A small image-text matching model, trained from scratch: fusion encoder layers 6.
Rows from block 11 of the image encoder of a small image-text matching model, named by matrix and row number. Rows with one number belong to one neuron. Each number is 500 + 40 x the weight over its row's rms, rounded and kept within 0 to 999. All counts start at 0. Numbers have three digits each.
After each neuron's rows are labels from the 100 images, of 14848, where the neuron reaches its highest value: "responds to" is what is common among them. Only what is clearly more common there than usual is listed. The data: procedural textures in two colours, tilted and lit.
# fc1: MLP up (encoder.blocks.11.mlp.fc1.weight, 384x192), inputs 0-38
# fc2: MLP down (encoder.blocks.11.mlp.fc2.weight, 192x384, transposed), outputs 0-38

fc1.57:548455471500526539422541424505536464566535466550483532440492488535515439517548514524516516478509408468422540471523522
fc2.57:562432530496532479495494505421525455459460475559440493453470495490456541453559545484540515462491463541469468505532473
responds to: black; orange; ground colour: black; yellow

fc1.126:535488509506558444441474515486497466521412516500513476566590483428500573558485599518426533559487493565539478554437532
fc2.126:500511535542479493524508515502497525549446516397571522542509445486492521556554566485434501532521498489527469539468572
responds to: yellow

fc1.109:496554488485525462482466455511501503473515497565468480457501512476466484526505482465513540535484560529564464517514570
fc2.109:450537534532500464508498487532498505472557523556499473459449565504449415481508420511531417516490547488522445523503531
responds to: orange; purple; ground colour: orange

fc1.258:569438456513491498456424497569488484438505501409508491508488520531509478482599460481455533510486504504514539482534507
fc2.258:555540443517517543533510467580498478497473552522476492478521471507500373454502471497522438512498522519565492554456500
responds to: blue; orange; ground colour: blue; pattern colour: orange

fc1.232:484487564499527490539457478481546470550572453575491523514483492522470558509480451500443524434491577513437457518502487
fc2.232:478507547523563523545502465467541484441546487503512478568491531570475508529509436456513499497529534475434477492545463
responds to: black; orange; yellow; pattern colour: black

fc1.49:470537550494460478465497516519524539512504431534547526435441537554522460502548549503508474473505457433447490465442486
fc2.49:488518537557533459520549496547489548456522535452501511424435514475540454500511462504457552550510557451524501493534447
responds to: orange; blue; yellow; pattern colour: orange

fc1.317:523567489509490564501451459514496546437516555434496540473507507511498502511505469485452503518509535466489459504508474
fc2.317:469440503535487536451498523541491423508480450572465553481527537550510568447439490510460511563434495474473478408492517
responds to: orange; blue; pattern colour: orange; ground colour: blue

fc1.350:484565486553438494495522424514515482549503477446514499527510506445492531571433509421499580523474458488503504426516508
fc2.350:533509492495460506459510481453502523484490492538546441463453469455431525524448457465497467517420518540462482483544471
responds to: orange; blue; yellow; pattern colour: orange

fc1.226:538533468523480484499563496498526545543563429494547470490424536483384479552497501481523542546539479478535417458537469
fc2.226:401428490462493505518467583494528425508549510462517505470504523439510531479401545524502471478458503527514469505545542
responds to: yellow; blue; orange; pattern colour: yellow

fc1.267:551506477548519520498489491505383543498506547524516477539454511478501479545487489457583559434483522552500484483565441
fc2.267:517470454535475523570516493442486496573458534469464567510543503538492477474433509553477499411496500527484522504533450
responds to: orange; blue; pattern colour: orange; ground colour: blue

fc1.29:455414529489507483567455570517537541484489509461519447540472580429467490427476483570502553476554502533484527544488505
fc2.29:463544471483569421417536476427540541471505542544485592486507489529551435513557552494534459543441530480516447440494488
responds to: teal; orange; ground colour: teal; pattern colour: orange

fc1.62:439506480563498532466491466427486523454532535494557508415467470484547435470537517485524538552559424441482528520528464
fc2.62:529477489475472481511521540518454493535480526468449533582566564506462510483451461511455449474502608528539492445468528
responds to: orange; blue; ground colour: orange; pattern colour: blue

fc1.229:526517486451550528471457518535507477503514531587555509422505517480593426506477485481467435518450540510457501540491506
fc2.229:482449516493423507508529526486522470477471525494501429518525519448525489514563458488600520459520440524501476503547496
responds to: yellow; orange; blue; pattern colour: yellow

fc1.183:447525444502547512467436546544463432518504519432543480467533494429490440524474575541531496497483491482527476471555463
fc2.183:472496566566449506502448558465452478472480493505506442442477456431535513480557516548516466438479492476519532498451524
responds to: blue; ground colour: blue; pattern colour: blue

fc1.319:502449528547465468552546517500532529462530510466526560449516550503540548532585470450500405478383465482462548480508523
fc2.319:435491499547522549506526502494415486515488531474490464525432493527510454488414538524542561520566502568528448576524435
responds to: red; ground colour: red; pattern colour: teal

fc1.128:530564469474522560504507504513431486522519508447465454521495463482427507494500527477526516467540421528579436506525437
fc2.128:488532452499465545469474562618445552438579477485440520541496463522523565485491547498504466470510518430500418443492504
responds to: blue; orange; yellow; ground colour: blue

fc1.172:468493532498528541483507540451426495522432515493529559495529515492512497519488419519462435480524537535518475495498504
fc2.172:489461420497469523443503503397489495491475495498497480506398503447538496491527533469543481528510389533450489548530438
responds to: yellow; blue; orange; ground colour: yellow

fc1.64:498459479433553449466517563561567498512503543529538472466452470497517517501495502458535457471448539462565445561430475
fc2.64:526524515497476545565470529421452495557483511486529535463490492506452492493433442535479516549427581535472546543495484
responds to: yellow; blue; pattern colour: yellow; ground colour: yellow

fc1.290:541568504565523541558482455501524483496519529473527516544491618424502562419510441497394517482485542567486469458441433
fc2.290:564533517501451439505448453519500471508510555421447494510407481509407431465535492479501459483437558474514451534602433
responds to: orange; blue

fc1.367:525488517529478507445495472583410579520523487525567530569446495492513507508453467503478478553455550461544470475445478
fc2.367:433471542445506508524468518465516544523522512515552494490531441478528546480450534512481446453553547505448556514482568
responds to: yellow; blue; pattern colour: yellow; ground colour: blue

fc1.101:441551565510461516459468458533556467510541566437476484524474445493493451552544544472433434481502530413612453458541415
fc2.101:544514466545551516559531539483484479498491511529572527483554542456507487477478479511605516514480457528437478569408481
responds to: orange; yellow; pattern colour: orange

fc1.231:485531544510447445498562468512539459559519444506453519457487510388507500481409496513476458470508551507512541491458548
fc2.231:558566453513510491493551463490506525526552509451491525537521541457453512579465409551501470564493525554455508480491512
responds to: purple; brown; ground colour: purple

fc1.369:478472532459445568454539440505506504531530551453504520448530442458468472503472457526450450522478565471464513476569457
fc2.369:501534495435537520570530471470505537503531522460482528514542469514455424440508450539483551522511560500444475480508454
responds to: teal; ground colour: teal

fc1.346:515482535567540408560502495431543513477515539543415521546478461463450468613542482468525473507526428534453500512502481
fc2.346:597459531518523449434490495536536440540464492518463492451509482505558582437482585574496543465520557537467513543561509
responds to: black; yellow; ground colour: black; pattern colour: yellow

fc1.184:515532512420502468514496491545477450446547534557496404505500508510484496401450461516516523538497526546515484514494403
fc2.184:601509496507459392535467463590527424507546473482454476494529479526407476513489527559459481541440510498526550508535460
responds to: orange; blue; yellow; ground colour: yellow

fc1.55:459569423506535482457503540447466491492583592490500554551431519422480473536437576499427502458511473475567440531527540
fc2.55:493514404481521487549469544501520488521571495527481494542434548458498416469434538513443478533486506425515465579519554
responds to: purple; orange; blue; ground colour: purple

fc1.86:486471526514467547533440490482524498551528497542487425546504565482521422486578490484473521466556442473512521491485427
fc2.86:454510461495501513463497470490459492520555499474556524432523485508465591545446545518434466491461529555464478484574547
responds to: yellow; blue; orange; ground colour: yellow

fc1.83:551573500486482475535532468602437516428511505571475465556511476492520496527551469545433568505454491477530537474488434
fc2.83:495525531518529485521512535632490568413551480603490457531503489472537546505492476518427544530459493468466478444501466
responds to: orange; purple; yellow; pattern colour: yellow

fc1.134:523543489527553484478553480430485454516550492462442552466544516504432501514556502515453518522451511522530598545494503
fc2.134:444525502482515477499443482533491498521490490524543474511423482429529461474426513489507577498519475482511369513532476
responds to: teal; yellow; blue; ground colour: teal

fc1.245:499581493560496488541482524575479501439511494492453553475497496495490615503458521482561571468475483492437522523540501
fc2.245:487492486515488509572503553503455529501490450476485543531546507524535526519425512458554474455505462492496445492446524
responds to: yellow; teal; pattern colour: yellow; ground colour: yellow

fc1.114:495528471476459546441460539488512484500507500497529505466576447508516583529523485535495580528495508491466541479570447
fc2.114:434545527426535527460422501477534473465533467504485508514590494523525548447507479496504526507524512552491564504544468
responds to: yellow; blue; orange; pattern colour: yellow

fc1.44:556476445621502468569516514462473526498493415474502519478520514534521506410467457474577428488436485555495522485421605
fc2.44:579422466561516479579503541484510470511535450501550511490568472579499503484433493424577400462441481463502488489431545
responds to: yellow; blue; teal; pattern colour: yellow

fc1.43:498453469473529490530463514528557523524460422560494494504518568366468486479515509473438494493522503499466480501474586
fc2.43:581469529468443501426504529479499389467511522507570461482494454585527556461514525541544467508514490518482532484579458
responds to: black; orange; yellow; ground colour: black

fc1.192:449488488524462500485461532509468408575505493544546463440575535487539550521487518534474575465451488453517513518494448
fc2.192:616510465481470476480468503485503431510528525537478463467544517565587511461466486534431535436532521500446506537494479
responds to: yellow; black; pattern colour: yellow; ground colour: black

fc1.284:592528494518471526514552401512473493528505526512540484446445534484485504494565496432481506455525437563439528541492455
fc2.284:495458443516537440469455520494545511457479495481477496561527475482521434511433554537528582495476496497516520480534544
responds to: yellow; blue; ground colour: yellow; pattern colour: blue

fc1.187:496453474500478485476486406487438506491460546524515458421499489472523509431527493390384537438537478489561483488606443
fc2.187:446455503523478516493515424485478466500472626515527459480514522436491512510507515444389487462544483486563494506562441
responds to: red; teal; ground colour: red; pattern colour: teal